From a checkpoint of a small audio frame classifier: held-out accuracy 99%.
Rows from block 2, named by matrix and row number. Each number is 128 + 24 x the weight over its row's rms, rounded and kept within 0 to 255. All counts start at 0. After the name is the row's rms in percent of the matrix's.
# convs2: project pointwise conv (model.blocks.2.convs.2.weight, 96x576x1), inputs 83-165
convs2.8 100 [169  94 127 122 122 100 130 134  85  83  78 123  82 151 150 105 127 141 101 179 117 135 117 124 130  96 154 124 144 116 136 121 143 137 124 143 158  88 102 177 122 139 139  94 157 120 105 162 113 123 177 107 142 108 167 121 122 118 127 132 123 131 146 162 116 138 113 159 114 166 161 116  97 168 120 135 132 114 115 111 189 110 122]
convs2.9 098 [117 127  93 116 139 149 145 127 138 118 166 145 124 146 153 150 167 114 139 107 145 144  97 115 124 156 150 112 148 130 116 109 181 182 124 139 130 156 128 115 142 145 134 128 111 113 120 140 134 146 120 151 126 140 155 132 142 124 109 140 154 133 124  89 137 156 145 143 128 106  73 117 146 151 123 108 133 140  96 107 106 118 126]
convs2.10 101 [125  95 100 131 110 159 127 105 144 108 102 120  89 130 109  87 141 140 159 165 105 122 127 133 137 130 147 164 129 129 111 124 134 125 128 156 139 118 143 142 134 186 137 106 187 123 133 140 105 120 115 121 104 135 145 119 133 152 164  97 114 129 164 169 117 172  92 101 165 149 132 111 126 107 122 121 135  97 123 127 122 119 100]
convs2.11 099 [ 83 134 183 114 117 118 131 134 142 164 157 125 115 125 127 129 121 143 140  92 169 124 114 122 145 111  75 150 139 122 122 138  81 117 138 146 180 151 132 154 129 110 122  88  93 107 152  76 113 139 138 143  96 147 164 152 146  94 165 146 121 128 116 105 123 143 120 118 114 169  51 113 138 126 121 126  93 166 144 138 148 120 120]
convs2.12 095 [115  79  83 136 106 158 130 130  69 128  98 109 164 139 171 131 114 131 171 123 149 111 140 128 140 126 176 162 108 102 152 167 113 101 110 147 108  93 110 118 129 128 134 153 140 123  73 153 136 107 154 119  89 147 159 140 133 165 120 152 144 128 118 120 128 148 179 124 132 140 139 135 134 136 133 139 128 124 101 105 117  91 155]
convs2.13 105 [103 111 114 165 126 152 138 148 100 123 112 100 140 112 137 134 123 122 133 115 129 139  67 143 124  81 134 116 157 138 109 111 145 122 110 124 103  89 146  64 121 114 137 145 159 137 107 113 155 102 134 122 135 159  94 101 137 171 110 104 141 126 132 141 117 191 137 126 121 134 134  82 105 114 114 143 166  84 121 157 103 134 174]
convs2.14 099 [ 96 122 123 123 155 182 118 162 146 109  63 108 124 133 138 150 148 103 144 145 135 118  96 128  98 156 125 139 132 124 122 120 104 150 119 111 126 125 148 116 116 129 110 175 147 149 115 162 140 185 114 157 176 114 115  98 158 106 139 177 183 130 136 140 141 101 137 119 170 144 169 142 133 112 133 183 145 114  95 138 119 120 128]
convs2.15 102 [111 136 163 124 122 117 132 123 138 122 157 116 116 133 117 119 150 143 123  27  98 122 149 127 105 117 109  75 138 129  99 101  98 115 141 152 154  83 127 122 150 139 135 155 169 113 135 130 118 131 120 120 102 121 160 109  99 150 122 140 105 128 172 142 108 141 100  72 111 123 108 141 139 124 127 143 109 138 153 152 159 116 140]
convs2.16 099 [118 134  92 139 121 159 133 157  51 159 182 140 147 114 158 110 131  94 114  83 138 137 125 114 142 117  88 144 128  99 128 122 133 177 126  94  70 122 137  94 134 130 118 125 119 108 133 155 152 115 117 147 142  98  77 123  86 110 138 123 162 133 135 132 116 119 136  91 113 159 132 140 149 100 130 138 120 146  55 158 142 122 152]
convs2.17 105 [123 117 117 154 128 156 152 154 116 115 150 142 125 136 148  81 101 128 121 118 169 112 144 117 129 153 127  84 136 138 137 137 146 153 169 125 100 130 116 130 125 134 130 182 103 110 137 142 145 143 149 120  74 165 127 109 113 120  95 162 140 122 127 170 120 113  95 123 107 109 121 129  98 139 137 125 142 158  79 146 108 149 126]
convs2.18 097 [148 113 153 125 118 184 156 130 129  91 178  99 167 142 145 170 107 135 172 120 153 127 141 128 110 128 126 109 115 117 146 112 163 116 123 175 113  71 129 115 149 101 128 156 178  86 119 120 147 167 144 145 134 127 126  99 156 150 108 161 152 128  84 149  82 105 136 110 133 130  63 149  95 106 127 142 131 169 109 145 131  82 165]
convs2.19 102 [155 116 123 112 142  79 136 124 104 174 121 125  80 130 104 146 146 116 128  20 127 131 173 124 100 152  61 104 127 121 106  85 136 143 116 141 109 108 129 133 112 119 128 116 144 133 154 123 138 137 126 107 177 103 120  89 127 113 131  91 138 128 160 146 133 123 153  84 123  91  82 154 150 100 126 110 172 135 119 118 141 140 115]
convs2.20 100 [143 105 121 133 118  81 179 124  86 118 155 134 137 127 143 134 116 141  98 137 162 122 144 114 158  95 157 110 137 123 157 113 150 126 160 139 125 124 132 115 142 145 128 154 147 134 159 130 130 163 142 101 158 141 116 143 119 153 143 131 116 129 125 133 108 161  80 134  94 110 163 133 103 169 126  95 114 112 157  93  91 135 144]
convs2.21 100 [120 132 127 132 127 151 130 136  93 119 193 114 112  86 153 121 136 119 182 119  82 136 178 132 160 108 170 130  92 122 122 100 125 110  94 131 175 126 135 113 120  98 121 147 170 134  86 143 152 170 121 157  88 148 174 144 165  94 128 135 119 134  94 135 148 117 141 151 112 142 102 150 123 147 129 108 109 177 119 149 145 126 124]
convs2.22 102 [100 126 142  83 114 154 140 143 128 162 133 135  84 166 120 146 111 158 155 159 149 124 113 122 127  83  97 153 147 157 104 141  90 148 109 112 142 125 130 121 121 127 119 146 171 138  95 136 125 111  69 126 151 118 141 176 123 145 118 112 114 127 162 135 136 108  97 138 175 124 137 138 145 134 128 131  87 148 117 104 107  76 163]
convs2.23 102 [ 92 133 116 129 114 104 112 167 157  99 115 114 109 153  90 125 125 111 131 134 128 139 169 135 121 136 131 128 128 118 110 115 124 183 107 119 137 175 135 103 116 120 137 142 167  98 161 123 127 127 182 131 152 143 119 118 109  94 122 136 111 129 127 152 152 137 143  85 136 164 130 129 140 107 108 132 114 142 102 113 146  98 206]
convs2.24 100 [125 155  96 171 120 150 158 136 148  85 148 166 162 131 134 162 151 140  93 108 114 127 157 130 123 154 140 105 139 170 121 121 142 100 129 145 114 137 109 178 138 119 123 144 152 117 133 122 103 111 162 128  89 141 161 131 118 101 117 113 130 126 141 137 116 161 137 189 132 190 176 159 143 108 139 113 110 124 134  86  99 133 146]
convs2.25 100 [163 157  97 143 138 177 130 114 145 122 141 107 119 139 121 112 174 106  83 109 138 127 133 128 132 141 215 137 116 124 117  97 133 128 128 109 116 126 110 130 109 154 141 122 117 140 145 143 112 135 150 112 124 137 108 143 120 156 154 127 116 131 109 132 141 113 189 129 118 118 201  97 111 174 130 112 148 132 119 175 188  75 112]
convs2.26 095 [128 118 141 148 126  92 138 129 113 162 141  92 151 139 121  89 151 184 146 136 140 126 135 128 136 170  93 102 149 126 175 121 106 126 112 127 129 154 135 127 119 116 125 146 101 137 119 151 137 112 128 150 157 103 123 134 141 108 103 102 126 126 151 135 154 178  91 146 124 130 102 124 161 129 137 105 158 140 138  74 107 102 164]
convs2.27 100 [122 139 155 144 144 153  98 128 132 109 115 126 107 126 110 148 119  98 128 111  93 132 146 147 114 147  71 110 171 123 139 148 162 142  87 130 118 124 131 151 133 175 130 145 132  81 131 146 131 147  62 137 134 110 168  64 116  65 141 175 126 130 147 115 144 136  94 134 134 194 123 139 102 157 124  89 125 145 104 146 114 164 153]
convs2.28 103 [ 97  76 125 121 125 138 121 118 168 147  90 149 153 172 161 124 135 129 145 120 117 124 108 128 148 120  98 158 115 127  90 129 130 113 134  94 124 105 143  85 126 117 138  90 133 102 126 104 128 105 136 116 134 139 148 122  99 149 142 122 147 132 132 142 113 135 145  87 121 132 144 135 103 107 119 128 114  88 128 103 120 124 127]
convs2.29 098 [188  73 129 151 112 120 137 136 187 120 145 136 110 147 133 144 129  89 181 123 134 109 132 144 149 165 144 112  76 108 114 127 136 145 104 100 140 109 127 101 122 115 131 131 174 138 157  94 131 130 135 103 107 128 122 147  78 180 130 129 109 128 123 156 152 116 111 121 152 151 167 112 114 130 125 119 160 148  90 162  80 129  58]
convs2.30 104 [127 134 127 112 129 162 124 117 140  63 155 115 167 133 138 108 137 124 141 118 141 120 150 128 125 158 165 148 125 139 137 138 122 147 146 105 113 120  81 165 145 122 132  94  60 130 139 131 129 180 133 116 131  90 105 125 165 103 131 141 152 127 123 111 112 122 151  85 156 118 153 115 130 130 122 154  68  86 106 167 152 110  88]
convs2.31 095 [154 112 152 121 126 126 113 150 134 167 145  94 101 145 136 167 135 111 139 101 157 141  95 121 101 155 128  99 155 125 123 115 184 142 144 150 137 114 149 124 119 118 133 123  89 140  73 137 138 123 117 121 126 130 158 118 118 139 142 121 136 132 172 142 132 128 110 137 115 112  76 111 156 133 118 125 188 148 128 105 163 104 154]
convs2.32 104 [122 138 110 128 125 157 121 120 133 119 161 165 122 134 116 117 125 127 106 161 124 127 120 128 133 171 123 100  95 123 124 129 173 132 165 174 124 141 130 123 127 143 125 155 172 142 128 124 138 132  25 111  74 128 164 144 117  78 130 116 127 123 152 130 160  86  72 120 138 115 172 131 111 143 130 108 122 149 143 122  68 143  95]
convs2.33 102 [137 107 132 112 128 107 149 133  84 144  93  97 131 128 148 112 137 170 103 162 140 130 114 114 149 159 112 131 156 147 128 156  98 152 147  55 105 143 132 118 134 134 132  98 102 128  92 133 154 104 207 134 113  82 109 143 145 185 147 206 129 126 128 155 116 123 143 135 109 147 198 108 131 131 131 121 146  99 151 106 135 151 141]
convs2.34 102 [ 99 134 127 107 148  91 124 116 100 115 117 131 191 117 141 111 166 116  65  87  90 135 108 134 105 160 122  98 191 137 135 130 105 130 116 108 132 145 111 122 113  96 110 156 145 131 136 102 113 131 135 127 177 153 127 139 127  72 159 139 138 125 146 109 101 172 170  97 122 141  94 145 126 129 139 117 137 114 118 127 116 130 116]
convs2.35 099 [167 112 160 146 147  69 165 104 124 107 105 149 156 133 115 133 124 128 150 133 143 114 138 117 136 189 187 134 130 150 117 149 118 105 108 107 156 106 111 107 140  92 135 125 162 129  99 109  97 123 136 112 171  96 125  90 148 130 141 143 126 122 154 108 113 154 136 121 146  89 122 127 130 117 148 144 140 168 170  99 139 149 115]
convs2.36 100 [134 119 153 143 135 113 108 148 189 105 121 146 140 152 127 155 141 117  88 147  99 133 119 144 137 113 107 112 131 128 130 155 176 111 118 127  37 144 131 116 123 131 113 102  88 141 156 149 128 107 129  89 183 137  91 118 119 120 122 110 140 125 149 148 145 155 133 135 128 108 129  99 105 107 135 114 158 141 116 121  77 103 129]
convs2.37 096 [142 123 139 125 124 161 117 106 109 132 134 128 117 113 159  99 119 147  90 113 152 119 119 118 132 114 149 139 108 132 148 133 123 139 136 135 190 122 127  87 109 116 131  97 101 124 130 116 147 146 143 150 120 130 158 199 110 113 136 103 125 127 120 140 121 122 193 129 101 110 101 135 154  79 123 117 151 139 132  90  84 119 125]
convs2.38 102 [141  98 110 126 126  92 162 140 137 139 158 107 156 126 111 111 114 129 120 110 180 148 121  94 128 133 161 160 127 129 119 108  67 124 137 140 113 141 127 125 132 119 149 151 132 103 100 174 142 116 135 131 109 134 136 138 139 110 150  93 135 135 144 121 100 155 148 106  83 137  63 142 130 140 122 132 121 160 131 113 150 115 160]
convs2.39 101 [115 123 156 165 126 124 134 132 150 108 159 153 143 128 112 171 154 119 182  97 129 126 135 124  92 145  50 156 150 121 113 131 105 111 134 118 103 122 105 153 110 135 129 124 122 119  83 144 133 122 133 129  99 126  97  76  89 123 122 143 162 128 104 160 132 101 124  81 142 133 130 156 142 117 133 138 117 111 116 129 136 131 141]
convs2.40 102 [132 152  98 133 131 138 116 104 127 120 124 129  94 118 154 152 149 140 145 113  91 136 142 130 110 104 204 157 101 146 117 143 141  93  73  96  94 151 122 136 117 111 138 123  95 151 136 147 144 116 182 116 123 128 139 134 128 105 106 137 114 134 142 132 123 151  94 111 105 137 184 106 130 109 127 155 168 127 168 150  92 160 147]
convs2.41 097 [167 131 112 123 120  91 153 116 133 118 136 140 146 131 140 113 140 151 142  90 169 124 126 127 121 109 162 132  91 140 100 108 150 116 119 117 126  92 112 127 141 124 128 130 125 122 151 102 111 142 112 141 101 112  95 152 151  84 119 136 117 131 131 129 129  89 171 130 143 131 151 118 108 126 124 133  56 126 153 148 135 111 103]
convs2.42 099 [167 154  99 111 134 149 159 127  98  92  89 140 164 131 120 117 139 125 160 158 122 123 132 120 139 157 141 155 157 162 141 132 118 128 157  62 144 128 130 100 145 165 134 131 140 132  83 184 150  88 109 148 130 153  72 149 151 145 122 149 152 130 138 102  94 142 190 164 155 133 162 127 120 155 141 102 153 139 115 133 124  99  89]
convs2.43 100 [104 127  94 134 127  90 151 113 131 192 128  88 130 125 107 116 101 135 158 137 117 132 109 138 126 102 130 111 106 147 137 134 167 141 104 146  67 120 120 125 129 146 120 159 133 135 122 126 122 111  92 140 135 164 121  90 118 120 146 133 140 126 147 139 146 140 195 137 126 128 120 129 153 158 127 124 131 116 122 116  79 111 118]
convs2.44 105 [169 133 134 140 134  91 155 108 152 132  85 110 110  90 121 137 131 149 175  99  98 131 118 146 110 161 133 172 120 131 141  95 137 114  81 121 105 133 128 127 127 135 125 123 104 144 140 132 128 101 167 107 162 143 106 161 102 135 128 141 104 125 104 122 132 120 138  95 117 124  30  91 130  94 144 132 138 129 144 120 115 116 107]
convs2.45 103 [121 113  70 162 118  72 121 111 127 115 137 149  93 118 125 133 150 141 130 124 132 127 169 131 132 105 109 115  89 119 132 103  92 153 106 189 145 109 105 179 125 135 128 130 107 124 147 145 125 141  61 165  87  95 151 139 169  67 138  99 142 126 119 133 109 126 109 102 134 164 129 130 134 116 133 110 118 164 166 108 134 134 144]
convs2.46 102 [132 168 148 129 119 103  96 125 141 147 133 134 107 148 137 204  88 168 145 156 114 138 138 138  69 158 150  97 131 135 107 140 111 131 129 118 143 115 146  55 132 115 118  65 127 115 114 164 171 151  91 154 117 124 155 101 132  96 125 151 127 136  75 151 155 139 100 135 132  82  99 137 126  98 115 101 180 109 153 105  79 138 133]
convs2.47 098 [137 112 114 125 121 111 129 132 137 131 155 161 149 151 167 112  71 155 151 139 151 147 123 123 148 127 112 133  92 126 144 120 140 128 146 153  88 107 125 132 123 146 124 121 137 129 132 128 116 178 120 137 163 125 132 138 145 110 152 108 100 135 169  86 135 121 143  84 141 169 117 127 131 110 126 146 107 137 117 134 147 141 165]
convs2.48 101 [119 128 129 148 129 194 101 133 134 128 169 142 167 142 159 145 106 151 172  63 123 114 133 140 114 145  81 162 119 103 123 106 101  85 106 153 135 136 107 142 130 155 111 121 124 132  71 135 133 158  82 138 120  80 181 160 133 156 133 128 125 126 148 106 157 137 158 136 126 125 164 141 135 152 118 111 142 170 165 140  89 146 105]
convs2.49 096 [112 140 121 131 134 110 139 147 122 132 151 137 163 118 130 135 110 158 120 123 149 123 113 131 116 127 223 146 132 151 143 134 147 141 124 162 119  69 111 118 131 137 126 121  83 123 149 134 132 135 158 140 112 106 158 118 150 127 110 134 114 121  91 118 127 145 116 105 154 125 131 129 108 156 142  99 162 170 120 130 135 134 139]
convs2.50 102 [139 121 145 110 122  92 132 127 140 116 135 128 158 112 105 116 144 142 134 136 169 112 129 122 134 117 150 118 152 130 115 135 152 118 139 102 130 141 120 170 118 171 127 127 114 148 115 118 111 111 105 122 154 125 168 133 112  69  69 142 129 126 172 155 135  91 135 123 162 127  70  95 127 154 147 139 133  94 170  67 120 125 115]
convs2.51 104 [142 124 109 141 130 121 121 110 114 137 154  98 118 103 159  74 129 126 107 134 114 125 155 136 131 143 140 120 153 119 120 165  96 121 136 124 145 116 134 127 130 129 120 108 177  93 128 106 124 120 136 138  85  85 173 143 105 137 122 104 115 128 142 125 130 123  97 108 125 139 129 122 131 161 123 131 124 122 134 111 140 130 129]
convs2.52 099 [141 104 108 106 109 160 135 117 151 148  66 126 112 139 151 108 111 155 148 155  82 123 109 152 105 149 113  75 137 120  99  96 168 136 138 154  66 131 126 138 126 127 119 130 173 146 138 160 145 149 127 134 159 132 121 126 126 137 133 170 124 129 132 101 101 150 134 115 135 117  64 115 122 124 123 127 123  68 127 131  97 124 137]
convs2.53 098 [139 128 151 123 131 149 112 135 144 106 165 108 159 125 136 143 156  99 128 138 124 127 125 123  99 121 147 137 146 123  97 141 108 157 113 135 152 134 126 141 150 146 143 139 144 138 130 160 134 122 129 146 164 144 154 139 115 103 124 126 136 126 159 147 101 106 130 153 168  95 164 109 156 150 131 144 168 161 123 160 171  90 147]
convs2.54 099 [118 123 152 136 136 157 110 124 133 142 133 152 142 126 115 146 117  97 105 157 153 121 158 141 123 159 153 198 162 125 109 134 129 160 116 128 152 145 140 142 126 132 144 153  85 127 140 140 104 111 157 127  57 101 138 121  83  99 117 140 113 130 156 118 128 151  99 173 128 172 160 132 140 119 130 118 158  93 108 163 172 132 153]
convs2.55 096 [115 102 161  84 139 130 110  96 146 123  98 130 102 126 149  87 122 124 103 104 126 127 125 136  89 162 132 233 113 132 109 129  72 117 117 141 181 106 136 137  91 137 134 168  92 136 154 127 123 107  86 147  80  80 142 131 126 138 149 115 109 131 134  93 140  96 115 115 121 116 196 172 103 125 132 104 160 166 150 142 104 138 110]
convs2.56 097 [121 113 122 145 157 171 134 177 177 138 112 130 135 135 126 140 121 113 140 172 112 122 119 126 122 155  97 146 113 159 118 136 150 180 130 102 137 137 145 112 125 130  98  77  81 138 141 137 108 106 126 153 128 172 109 101  87 137 142  72 139 127  96  96 144 168 146 106 103  80 134 100 118 135 158 132 135 133 125 135  86 124 120]
convs2.57 100 [119  76 159 127 149  77 134 149 106 110 126 115 142 146 157 102 116 148 118 159 115 120 112 116 117 161 121 129 115 104 100 132 106 137 117 128 157  84  97 122 151 138 126  73 147 107  87  89 142 161 145 127 146 154 115 114 153 110 105  91 114 133 128 104 150 124 158 102 134  95 133 137 157 106 116  92 119 125 123 140 128 181 131]
convs2.58 104 [121 133 112 126 122 170 133 133 143  88 168 157  69 156 119 112 136 139 151 126 117 141 160 123 136 133  94 150 142 132 155 138  71 148 129 158 154 118 145 144 129 125 118 134  57 114  97 111 145 110 103 135 110 143 113 107  82 132 117 120  98 131 142 147 144 183 100 140 137  93 187 136 108 129 130 117 126 116 137 159 127 148 143]
convs2.59 099 [112 132 147 112 123 109 117 135 181 205 153 108 103 153 152 162 137 115 147 152 121 118 149 138  98 145 134 101 157 122 143 151 111 126  98 109 125 143 124 139 127 152 138 130  72 120 115 162 125 113 143 112 148 112 117 112 116 142 127 104 145 125 146 126  99 111 154 193 111 129  76 147 156 142 139 132 164 104 136  98 108 126 101]
convs2.60 104 [ 98 120  92 142 129 124 160 173 140 132 166 149 126 114 125 170 126 123 138  98 132 128 132 120 137 153  50 126 140 110 141 103 114 115 151 108 135 120 143 126 133 111 120  95 109 118 141 148 122 161 119 119 122 125  84  92 144 142 109 106 133 130 107  93 128 127 175  98 123 119  61 157 138 105 129  84 117 165 148 107 119 145 132]
convs2.61 101 [ 99 151  90 134 108 156 133 151 146 130 157 124 161 136 119  96 158  85 147  93 186 128 155 119 138 138 110 182 137 123 138 121 100 126 135 124 117 141  93 109 121 133 125 177 116 116 143 114  93 131 111 120 126 118 112 127 125 184 163 135 155 136 144 123 142  88 126 136 105 145 145 143 116  98 124 158 115 144 130 169 155 124 105]
convs2.62 099 [113 159 132 126 124  85 149  98 184 130  81 119 132 121 122 148 136 169 128 137 121 125 120 136 117 130 102 188 141 153 123  97 105 134 124 180 130 149 102 130 143 133 116  97 170 125 151 149 114  99 115 131 152 130 170 107 118 110 132  86 116 131 133 126 110 105 132  96 144 153 113 118 154 129 128 131 134  76 180  69 112 124 106]
convs2.63 099 [125 144 100 112 122 185 130 184  85 151  92 135 152  95 145  75 129 154 111 131 101 126 149 135 123 160 123 127 164 141 125 132 177 127 136  85 128  91 125 189 144  84 137 151 122 146 133  91 103 135 124  96  92 133  51 129 111 135 135 137 121 125 119 141 107 154 122 118 125 131 155 120 142 119 134 112 145 135 109 153  92 144  89]
convs2.64 096 [134 173 119 134 146 198 135  98  93 109 122 122 137 116 142 123 107 127 100 150 150 136 156 115 108 145 115 138 180 149 100  92 119 129 129 110 153 187  95 139 136 115 138 153 173 116 180 138  96 126 131 116 157 154 141 115 132 162 121 130 126 122 187 133 118 143 145 139 118 118 103 161 120 154 140 140 131 123 125 125 169 108 112]
convs2.65 098 [111 156 136 142  99 139 106 121 134 156 154 132 164 126 135 133 111  96 110 117 112 129 118 134 118  90 109 116 116 114 166 129 119 121  89 131 107 117  95 107 135 147 125 137 104 127 130 138 106 100 112 140 144 127 117 136  62 180 121 147  91 129 135 138 140 109  99  98 126 116 121 132 133 117 117  94 154 202 128 133  91 134 148]
convs2.66 097 [109 120 180 169 152 112 101 150 104 135 149 129 136 129 126 153 145 120  62 140 102 137 167 138 123 159 156 113 127 108 125 133 100 157 131 123 168 136 116 101 109 119 152 107 127 129 123 110 166 109 154 126  95 143 159 145 136 149 129 131 136 128  87 125 160 157 129 138 148 113 122 126 121 134 142 137  90  92 110 142 180 165 127]
convs2.67 100 [155 168 136 125 147 121 150 114 120 137 104 144 141 138 122 132 119 130  94 108 169 124 189 104 104 173 133 198 133 138  88 133 117 155 150 134 156 139 135 141 110 129 149 123 109 150 121 149 119  75 125 139 108 196 159 177 118 109 152 114 150 127 126 104 130 108 169 140 169  92 182 115 116 121 133 132 135  76 154 118 133 168  96]
convs2.68 101 [131  75 144 145 134 101 124 123 140 135 103 130 124 155 161 126 153 136 128 172 121 136 155 114 147 138 185 140  81 123 102 136 122 100 173 122 118 154 161 144 129 135 144 107 117 148 175 152 125 102 143 121 170 113 101 161 100 139 128 149 124 123 103  88 122 121 123 178 144 187 102 146 122 151 125 125  88 136 148 114 143 121 120]
convs2.69 102 [145 123 116  75 151  92 168 135 120 120  75 135  78 137 117 105 128 112 129  87 106 124 163 138 165 119 118 182 137 103 140 117 130 133 114  97 108 122 124  99 119 109 136 155  83 130 145  62 137 139 150 156 117  96 122 126 169 127 123 158 114 124 118 140 131  94 130 129 127 143 131 137 115 121 123 125  69 134 134 135 110 123 126]
convs2.70 098 [131 141 107 105 108  98 134 147 173 136 161  80 114 125 107 137 119 107 174 191 146 117 158 127 147  80  89 152 132 135 157 130  74 126 103 155 135 107 113 100 125 120 111 102 169 139 127 179 112 141 150 147 142 130 104 123 136 142 143 130 109 132 164 153  77 168 109 196 106 136 111 148 133  98 141 131 144 173 127 135 102 130 151]
convs2.71 099 [101 129 157 153 115 132 119 137 133 123 129 170 120 110 117 181 143  74 116 102 100 124 145 134 130  70 149 127 156 134 125 130 134 145  66 133 159 104 122 120 141 101 138  95 199 151 129 110 131 106  78 129 179 122 120 133 147 103 122 141  94 133 123 115 133 158 127 100 132 159 123  80 101 123 130 108 103 183 127 150 143 148 125]
convs2.72 102 [172 116 115 108 127  96 149 139 131 121 152 148  73 133 136 145 147 102 146 107 154 127 170 108 109 115 109 141 145 133 106 159 100 106 153 152 122 120 157 160 119 115 144 104  58 120 180 120 147 150 112 133 124 141 174 120 108 169 130 139 135 125 110 138 122 151 104 120 115 114  98 117 152 120 141  94 102 119 132 109 165 126 168]
convs2.73 099 [114 117 110 113 119  63 122 168 208 122 121 156 106 167 173  99 105 140 201 135 129 129 107 143 129 149 158 124 130 125 126 124 172 100 147 123 141 114 129 128 104 124 127 115 125 103 179 153 109 146 144 131 183  89 119 142 122 111 131 188 159 131 120 118 120 106 110 117 123 107 130 109 100 114 124 124 142 124 127  77 167 126 107]
convs2.74 103 [190 175 117 118 123  94 127 146 121 141 132 107 109 107 134 145 111  95  95 115 108 134 136 131 122 108 134 107 105 129 120  96 134 100 123 105  73 137 137 170 134 145 133 131 103 138  47 117 115 117 137 152  94 156  48 176 121 125 133 132 151 127 121 140 124 176 135 138 138 126  69 130 142 123 134 142 145 188 115 132 104 109 124]
convs2.75 099 [ 85 101 154  75 124 139 141 121 126 143 117  97 143 118 120 124 145 106 107 113 134 129 137 114 114 155 116  94 178 122 106 120 170 121 160 127 136 132 162 118 119 145 138 148 119 127 123 151 138 141 152 139  93 124 123  95 117 150 121  98 137 129 100 130 135  72 180 165 103 153  60 119 162 139 126 155 129 139 104 187 134 117 104]
convs2.76 095 [ 87 116  96 138 141 141 158 158 126 157 151 141 104 144  74  84 121 124 112 126 162 128 104 115 150  80 110 138 101 147 136 163  77 106 110 139 130 121 131 153 122 108 118 100 132  96  77  89 155 122 115 146 113 155 142 113 106  99 137 153 103 130  88  86 102 120 126 105 116  98 109 148 103 110 113 133 155 123 122 106  78 174 167]
convs2.77 101 [115 125 122 121 121 161 164 115 140  87 110 104 135 128 127  92 110 109 123 152 121 142 116 132 120 118  98 123 132 125 157 148 105 139 130 125 142 102 128 154 122 177 122 128 138 128 137 134 105 160 171 147 118  83 130 118 159 135 210 134 129 130 136 150 131 167 105 152 108 112 167 116 132 148 116 108 135  98 125 120 154 124 110]
convs2.78 095 [160 132 116 115 119  87 147 155 144  94 137 149 128 108 143 138 102 109 138 133 126 131 118 121 142 147 120 125 159 106 141 155 190 145 139 143 145 101 154 111 125  98 129 109 163 104 126 106 110 114 141 108 157 127 118 141 132 189 132 126 128 131 170 144 120  81  75 127 155 154  83 134 124 119 128 136 149 206 102 130 133 103 137]
convs2.79 103 [134 120  94 126 153 146 104 137  80 153 117 115  90 140  88 129 126 125 110 153  92 117 149 141 109 193 175 189 108 135 116 137 106 113 118 153 122 144 145 117 141  92 105  92  64 140 130 107 144 171 118 123 103 136 100 137 156 119 132  90 113 127  95 123 151 167 124 186 144 124  67 121 157 152 140 139 126 139 124 139  89 138 139]
convs2.80 104 [134  90 112 139 127 108 116 112 107 121  91 139 110 130 160 135 140 135  99 126 130 126 144 127 121 177 112 146 141 136 121 119 128 158 121 133  87 115 117 117 143 173 131 159 156 152 107 145  99 150 158 154 143 157 118  82 147 131 128 114 140 126 147 142 117 102 129 173 126 145  88 139 106 159 125 135 133 129 150 114 144 134 126]
convs2.81 100 [146 144 133 153 162  94 117  98 134 120 111 114 164 124 109  91 124 160 119 162 144 112 132 120 128 156 161  90 144 126 147 165 110 123 146 123  84 117 122 102 130 112 125 115  98 160 132 105 115 132  97 114 123 141 136 132 153 130 146 146 109 122 137 129 124 127 143 112 143 138 179 144 128 138 140 123 140  73 157 143  79 153 101]
convs2.82 099 [167 126 189 131 117 163 145 136  99 158 177 131 128 121 129 128 140 136 111 119 133 134 149 134 136 114 117  80 153 101 133 106 139 115 171 114 113 130  99 138 165 144 125 146 144 166 101 193 135 155 123 144 149  84 109  96 131 187 131 125 117 129 139 145 113 127 150  91 136 121 118  97 153 106 144 143 107 144 130 158 119 100 147]
convs2.83 098 [148 116 162 135 137 188 158 110 131 102 124 155  95 139 110 190 130 124 138  75 143 134 166 135 131 138 104 114 111 114 125 140 156 115 107  94 125 132 114 182 156 121 150 110 104 149 128 127 105 129 130 124 113  72  95  99 144 117 146 142 128 131 122 117 135 177 125 109 115  95  73 157 157 106 125 150  94 136 120 117 179 135 117]
convs2.84 098 [101 102 110 131 124  77 116 122 109 127 136 146 144 160 124 116 113 147  89 101 122 119 127 135 140 107 106 123 101 128 141 159 104 128  98 138 144 112 117 159 119 118 139 151 199 129 135 102 119  95 149 133 113 120 162 161 107 116 124 152  96 131 126 129 116 202 153 114  88 136 136 119 140  99 114 141 127 128 157 107 148 166 170]
convs2.85 096 [127 167 123 150 144  78 133  58  84 111  99 126 177 140 140 151 124 150 136 114 121 132 103 121 130 144 130  93 148 133 119 146  78 163 144 129 144 133 118  93 128 104 122 126 136 126 109 139 131  99 108 106 125 117 190 174 124 149 124 113 128 115 143 157 140 112 129 165 141 138 122 108 120 116 138 114 134  95 162  43 103 140 121]
convs2.86 099 [135 153 172  97 137 110 122 107 115  86 128 161 109 118 136 112  79 149 121 115 123 123 115 122  77 197 108 126 130 162 109 144 165 159 116 140  89 107 106 127 137 107 130 157 134 125  89  97 115 181 141 136  89 148 133 129 163 132 107 150 142 130 113 155 115 102 126 100 126 124 144 155  98 102 127 139 122  61 115 108  85 126 129]
convs2.87 098 [173 162  98 114 129 165 118  94 140 161  97 138 142 110 120  86 142 153 132 138 107 132 123 128 160 119 126 128  86 150 119 117 175 141 123 136  95 108 105 132 135 153 132 149 167 143 137 108 119 131 119 123 109 138 132 143 121 124 120 108 113 124  96 117 125 135 171 115 139  99 137 105 129 109 120 135 157 150 131 159  94 137 124]
convs2.88 098 [176  95  71 166 132 138 118 146 140 111 184 125 192 132 119  99 120 136 105 102 154 128 134 136 120 106  94 145 130 149 135 117 111 115 153 124 109 119 123  92 119 105 111  86 139 123 157 133 155 123 134 103 116 116 135 125 159 139 129 109 121 130  71 108 134  60 172 139 143 126 162 130 106  93 116  97 101 187 136 137 135 173 118]
convs2.89 098 [104  83 135 125 130 135 120 144  77 115 107 153 127 145 110 152 106 108  96 167 115 123 114 137 142 120 190 195  85 119 137 141  94 131 131 117 123  69 117 148  95 108 145 124 164 158 163  85 118 138 141 109 102 145 136 104 134 126 107 104  91 132 125 126 142 139 158 197 124 138 163 128 140 107 128 139  94 100 113 153  81 118 102]
convs2.90 104 [177 161 104 123 144 159 141 116 156  98 161 116 133 118  81 125 142 112 166 117 117 140 108 127 132 143 159 123 114 120 112 108  94 141 117  98 129 178 141 154 121 115 126 144 117 132 131 111 116 130  80 132 114 110 132 103 133  36 121 101 104 128 153 130 128 168 160 133 160 151 133 136 142 120 148 135 154 128  99 171 109 124 144]